Weights of a small masked spectrogram model: encoder activation swiglu, batches of 512.
Rows from block 4 of the encoder of a small masked spectrogram model, named by matrix and row number. Rows with one number belong to one neuron. Each number is 128 + 24 x the weight over its row's rms, rounded and kept within 0 to 255. All counts start at 0.
After each neuron's rows are labels from the 100 clips, of 14848, where the neuron reaches its largest size: "lies over" is the class under the peak. Only what is clearly more common there than usual is listed. The data: phrases spoken by 400 fixed synthetic voices. In brackets: how many of the 100, against the usual share in percent.
# gate: MLP gate (encoder.blocks.4.mlp.gate.weight, 384x192), inputs 0-47
# fc1: MLP up (encoder.blocks.4.mlp.fc1.weight, 384x192), inputs 0-47
# fc2: MLP down (encoder.blocks.4.mlp.fc2.weight, 192x384, transposed), outputs 0-47

gate.377 [142  90 122 136 124 117 170 111 153 135 110 169 170  93 146 138 142 126 168 166 155 165 127 146  91 154 133 161 118  96 157 110 123 123 155  89 130 128  85 180  95 144 114 130 123 103  97 135]
fc1.377 [180 130 121 140 182 168 175  75 120 118 131  99 131 159 118 110  71 113 117  87 103 101 145 124 148 148 151 128 118 167 121 162 150 153 146 123 127 102  84 118 116 136 143 160 101 129 149 134]
fc2.377 [150 159 122 117 154 167 149 118 161 103 147 150 120  84 146 152 130 160 133 114 143 145  75 151 124 166 126 128 144 121  95  98 152  90 112 164 141 134 123 101 152 129 156 117 127 141 152 167]
lies over: silence (61 vs 26.4)

gate.32 [140 135 135 139 146 114 108 117 129 149 144 123 127 172 171  90 170 107 142 138 146 153 149 140 134 131 139  88 169 139 107 111 116 170  96 106  89 119 165 170 125 117 143 128 130 124 103  92]
fc1.32 [141 130 112 172 118 148 125 123 141 133 179 132 127  70 118 163 115 138 137 148 149 125 178  95  98  94 102 119 113 148 114 128 150  79 149  99 137 121 134 108 176 126 138 129 139 108  76 127]
fc2.32 [124 152 154 147 178 108 102 140 117 169 133 133  97 117 168 123 150 112 118 110 120  72 104 113 153 165 146 122 107 129 102 158 149 132 113 133 115 163 153 138 118 110 146 143 121 140 131 111]
lies over: /p/ (27 vs 2.5)

gate.361 [117 121 145 112  94 167 143  72 147  93 115 138 104  92 142 102 132 113 121 174 139  94 144  74 120 127 153 152 116  95 102 101 167 116 119 160 140 102 126 111  97 156 127 174 115 119 109 131]
fc1.361 [166 124 126 142 145 131  98 125 109 147 104 156 138 140  60 108 117 137 136 103 103 117 166  90 117 106 156 106 116  96 129 125 143 151 130 170 180 142  92 144 109 160 151 132  93 154 116 140]
fc2.361 [117 129 109 163 151 131  80 114 171 101 138 158 142 130  68 124 150 118 155 119 129 124 111 138 143 127 127  96 120  76 110 126 105 139 134 170 128 166 151  97 159 173 119 126 117 136 161 115]
lies over: /i/ (35 vs 3.2)

gate.90 [165 151 118 153 154 117 141 161 164 186  98 147 129 125 136  93 114  85 114 146 160 131 134 132 129 148 115 150 152 166 160  98 147 147 134 102 105 148 122 123 138 108 129 123  81 163 114 144]
fc1.90 [155 108 147 162 141 156 135 128 152 163  97 131  95 150 109 100 124 131 115 128 130 166 140 134  92 119 118 136 135 132 134 127 157  93 153 123  98 194 120 112 138  76  94 158 107 120 114 149]
fc2.90 [134 123 127 138 150 160 139 128 118 105 116  90  95 105 151 160 137 192 109 105  64 144  76 144 107 123 166 136 137  99 113 149 142 153 129 112 152 120 109 147 114 121 156 141 143 151  98 109]
lies over: silence (62 vs 26.4)

gate.234 [152 118 117 125 135 143 159 152 114 136 120 126 133 161 124 112 165 118 160 110 109 151 134 135  90 133 123  96  88 128 106 120 174 146 138 135 166 129 109 148 115 112 172 141 108 109  84 113]
fc1.234 [130 103 169  99 123 162  82 176 119 140 116  95 123 159 173 135 135 126 131 137 118 103  92 108 154 115 153 139  94 128 137 143 146 130  71 130 132 134 123 148 143 129  90 134 138 108 151 107]
fc2.234 [115 142 119 173 131 103 125 165 114 160 161 152 121  92 152 153 162 131 124 153 141 144 100 153 132 123 130 148 127 156 139 120  77 123 108  93 134 138 123 124 124 101 109 116 115 129 119 170]
lies over: /s/ (92 vs 4.2)

gate.230 [142 152 160 138 128  95 149 126 187 141 184 115 121 127  57 147 119 148 137 103  96 132 140 125  79 126 114 118 120 126 136 128 163 150 111 143 120 140 213 101 154 115 123 169 152 139 148 102]
fc1.230 [133 125 103 118  95 191 128 185 155 116 110 155 133  97 143 128 122 148 145 125 160 131  83  60 139 134 134 127 147 119 110 163 129 102 135 119 165 124  94 170 102 161 105  80 120 166 134 130]
fc2.230 [163 143 158 113 164 117 131  78 105 152  89 121 113 131  97 149 123 141 118 118 109 136  99 125  91 119  95 136 139 131 122 166 139 175  94 140  97 160 139 126 120 148 124 130 110 148 124 110]
lies over: /p/ (46 vs 2.5); /k/ (33 vs 3.9)

gate.344 [134 161 132 111 165  98 148  95 140 129 108 187 120 117 144 152 107 135 166 147  90 114 169 130 123 114 139 105 132 130 175 140 128  95 115 185 129 100 139 128 110  98 149 114 161 134 142 105]
fc1.344 [ 77 113 144  91 104 133 141 139 122 121  93 126 130 139  96 136  94 154 141 121 114 139 129 140 119 149 120  82 161 145 181 155 130 131 146 140 164 144 117 111  89  79 115 178  52 149  95 103]
fc2.344 [159 126 134 141 109 153 134 115 124 152 106 149 123  93 119  90 143 104 113  90 174 151 172 123 145 149 135 117 125 111 136 127 120 135  98  99 119 150 114 163 141 149 119 125 166 136 123 156]
lies over: /s/ (72 vs 4.2)

gate.146 [111 148 128 108 155 136 134 162 134 126 136 144  99 196  95 122 143 107 111 113 133 108 143 151 123 139  88 144 169 166 122 106 107  87 137 114 159 144 136 136 159 116 111 118 148 133 142 139]
fc1.146 [ 88 129 119 131 141 118 148 152  96 129 126 147 120  87 153 157 146 120 111 134 164 176  64 125 127 126 147 122  86 132 159 169 144 132 164 114 152 139 133 119 124 145 125  63 133 136 145 128]
fc2.146 [139 140 119 107 137 120  83 109 112 143 117 134 136 140  64  98 132  93 100 153 106 115 156 131 115 132 103 155 197 153 120 112 121 118 123 145 103 144 130 139 121 131 102 135 113 118 106 127]
lies over: silence (76 vs 26.4)

gate.339 [139 118 110 140 111 171 153 134 134 165 133 143  87 101 152 114 150 109 187 126 141 122 162 120 115 134 153 113 122 122  67 171 147 111 108 156 119 144 110 180 155 124 137 103 131 153 105 101]
fc1.339 [108 169 137 117 114 104 128 118 114 132 161  61 133 141 129 169 140 177 110 103 113 164 138 130 112  85  97 144 122 148 137 107 137 167 152 105 137 127 139 103 148 110 116 145  88  99 152 139]
fc2.339 [161 165 100 131 148 147 127 108 116 120 121 110 139 174 139 136  84 136  69 164  88 104 146 100 114 119  43 145 131 123 108 112 126 127 159 116  98 154 169 143 148  99 155 147  68 105 171 137]
lies over: silence (56 vs 26.4)

gate.189 [169 109 112 134 135 119 121 146 111 107 123 133 139 161 152  97 108 136 156 169 143 189  98  74 144 110 114  88 175 135 130 165  93 154 140 132 126  86 126 148 120 107 191 118 116 103 167 157]
fc1.189 [138  87 105 118 106 137 139 143 126 100 131 188 146 144 154 112 123 139 176 144 132 128 106  87 139 173 121 122 165 127 148 182 126 126 137 111 131 102 120 130 107 116 189 142 127 126 163 150]
fc2.189 [126 134 170 132 139 123 108 149 113 103  88 143  96  94 140 106 124 122 162 124  88 116 162 159  91 151 157  91 135  98 109  84 172  77 156 102 119 123 114 110 138 144 145  81 149 162 120 123]
lies over: /s/ (55 vs 4.2)

gate.257 [126  95 136 157 115 130 174 129 140  80 128 140 119 142 138 163 136  97 149 157 165 147  94 123  93 103 139 153 157 124  91 101 139 158  88 113 156 153 157  90 128 104 132 111 130 146 196 133]
fc1.257 [117  75 162 124 153 165 179  87 106 103 112 135 126  65 116 107 114 119 124 164 150 111 162  85 129 128 175 161 167 100 106 136 137 136 143 114 115 116 145 111 127 122 159 138 116 135 148 127]
fc2.257 [137 131 116  97  97 150 170 159 138 163  82 107 111 103  97 140 108 109 144 144 140 124 150 156  95 144 109 165 121 139 145 129 125 135 123  89 132  94  99 115  79  88 125 170 145 121 133  89]
lies over: /ɝ/ (27 vs 3.6)

gate.333 [101  93 149 149 130 152 174 113  96 116 176 130  85 130 138 122 126 175 152 125 170 115  93 119 128 146 108 131 156 149 136 110 112 140 123 115 134 116 153  91  95 120 124 148 127 142 168 176]
fc1.333 [ 98  95 125 144 110 139 133 104 105 110 156 132  86 135 112 100 165 172 124 107 156 144 109 114  96 140 120 157  95 114 104 131  96 136 120 122 156 133 140  64 105 123 128 121 165 139 156 154]
fc2.333 [ 75 141  86  95 128 136 120 159 113 153  95 110 146 141  77 140 116  91  98 128  94 127 194 172 153 131 103 123 119 120 131 149 130 107 125 136 140 138  87 111 100  98 113 168 113 150 143 107]
lies over: /ɝ/ (27 vs 3.6)

gate.346 [115 133 118 125 109  88  99 165 100  87 100 174 132 107 119 118 133 144  94 126 114  90  95 145 110  97 108 177 121 154 111 123 130  93 133  81 131 107 126 134 101 102 160 141 141 155 117 123]
fc1.346 [143 155  92 132 150 162 123 176 182 135  85 125 135 111 156 113 163 122 164 153 119 174 131 137 115 135 116 123 107  97 114 121 170 128 146 156 111 156 163 130 161 117 137 108 139  91 181 122]
fc2.346 [105 116  95  97  99  76 132 152 100 105 126 173 145 127 124 127 161 161 148 152 136  81 105 163 119 115 174 148 132 146  87 119 145 114 113  75 123 103 167 133 115 131 158 166 161 140 114 135]
lies over: /s/ (38 vs 4.2)

gate.61 [108 120 111 148 139 139 111 111 126  92 114 147 158 127 120 121 121 111 126 135 109 153 126 151 139 137 138 136 147 146 137  97 147 132 113 154 101 161 113 109  93 117 176  97 147  63 143 142]
fc1.61 [122 108 111 140 133 125  82 111  97 139 117 125 162 130  94 132 136 107 131 106 140 152 159 130 100 159 101 126 134 138 156 102 119 142 119 105 121 144 140 132 102 118  96 134 145  76 122 127]
fc2.61 [127 138 152 170 115 146 150 118 130 114  75  95 155 130 155 109 119 176 166 137 101 142 145 143 120 117 119 126 181  84 133 119 124 146 132  94 121 123 150 151 160 215 108 116 122 126 112  91]
lies over: /s/ (55 vs 4.2)

gate.309 [124 124 139 127 155 154 107 146 138 160  96  83 142 127 106 182 135 135 125 154  91 134 121 171 127  91 132  92 173 134 116 105  96 118 128 111 162 138 102 150 122 151 140 135 103 169 107 129]
fc1.309 [149 131 149 135 148 151 114 160 158 114 112 108 130 142 114 132 144 125 141 177  92 138 146 152 136 120 173 105 152 142 127 106 105 107 142 123 103 135 106 150 122 144 150 148 121 149 131 154]
fc2.309 [124 146 179 128 130 146 142 117 178 127 135 133 139 144 110 168 100  96 107 128 121 107  76 150 107 139 142  99 102 138 102 128 153 155 139 135 101 121 134  99 117 128  98 117 133 141 127 151]
lies over: silence (55 vs 26.4)

gate.86 [ 95  73 146 117 180 116 146 117 138 112 134 101 143 154 180 136 157 106  71 123 105 142 146  92 129 105 104  90 170 140 115 117 116 106 160  87  93 140 154 110 135 130 120 139 135 140  93 119]
fc1.86 [116 127 146 106 114 152 151 116 170 102 118 112 126 135 152 129 135  92 126 102 114 138 140 175 137 131 105 121 142 157 163 144 139  89 115 114 118 118 142 150 129 179 188 116 122 145 138 103]
fc2.86 [138  76 178 101 146 139 105 107 141 128 124 115 111 155 177 117 140 108 136  85 130 117 116 153 108 120 159 101 110 138 133 129 183 126 108 142 100 141 127 139 151 154 170 101  81 154 119 130]
lies over: /ɝ/ (34 vs 3.6)

gate.302 [131 159  84 172 119 157 103 113 198 120 104 153 113 127 132 114 122 136 109  91 148 111 159 126 121 159 113 148 100 155 105 137  95 121 107 113 135 114 173 125 165 173 114 154  96 113 150 148]
fc1.302 [128 105 142  77 134 148  74 109 158 169 145 108 127 131 128  94 108 115 117 111 118 113 113 123 142 145 127 145 150 154 106 130 164 131  99 176 136 180 163 116 114 104  64 142 133 170 180 136]
fc2.302 [129 171 151 126 123 120  94 109 138 139 146 115 164 140 115 112 150 125  76 107 151 116  95 134 129  97 104 137 104 130  76 115 155 132  80 155 159  80 120 127 151 177 153 138 127 134 142 167]
lies over: /s/ (71 vs 4.2)

gate.20 [134 141 143  97 137 144 193  84 144 127 147 101 118 101 139  80 144 158 106 101 147 166 136 183  69 164 134 114 162 150 110 177 176 119 176 159 117 107 137 112 125 137 143 151 129 120 151  81]
fc1.20 [144 100 125  86 147 176 187 107 109 135 146  96 170 116 140 110 148 126 117 121 151 163 131 139  75 147 152 136 182 111  92 174 151 123 177 102 118  93 150  93 135 147 147 167 132 115 124 116]
fc2.20 [109 141 126 189  91 147 118 141 145 131 106 161  90 113 105 128 158 125 113  98 136 105 107 159 118  81 131 145 115 130 147 145 121 115 130 160 128 112 156 161  99 131 127 130 141 119 142 147]
lies over: /ɝ/ (36 vs 3.6)

gate.242 [148  82  97 114 130 166 130 119 114 119 137 128  75 156 138  93 166 100  97 112 127 111 133  84 144 112  70 126 135 104 155  66 124 161 121 128 141 154 111 107 116 152 115 163 143 146 155 103]
fc1.242 [ 78 165 149 170 131  77 123  98  81 137  96 136 176 139 121 139 110 105 136 123 112 120 137 122 149 162 192 133 103 108 120 136 170  96 100  99 101 108 121 156 122 143 136  84 166 169 124 131]
fc2.242 [168 128 111 101 142 149 123 110  72 145 137 150 144 134 137  99 112 102  99 145 143 122 150  94 105 149  54 126 165 135 152 158 138 141 114  79 129 154 120 118 117 105 109 100 144 132 166 119]
lies over: silence (56 vs 26.4)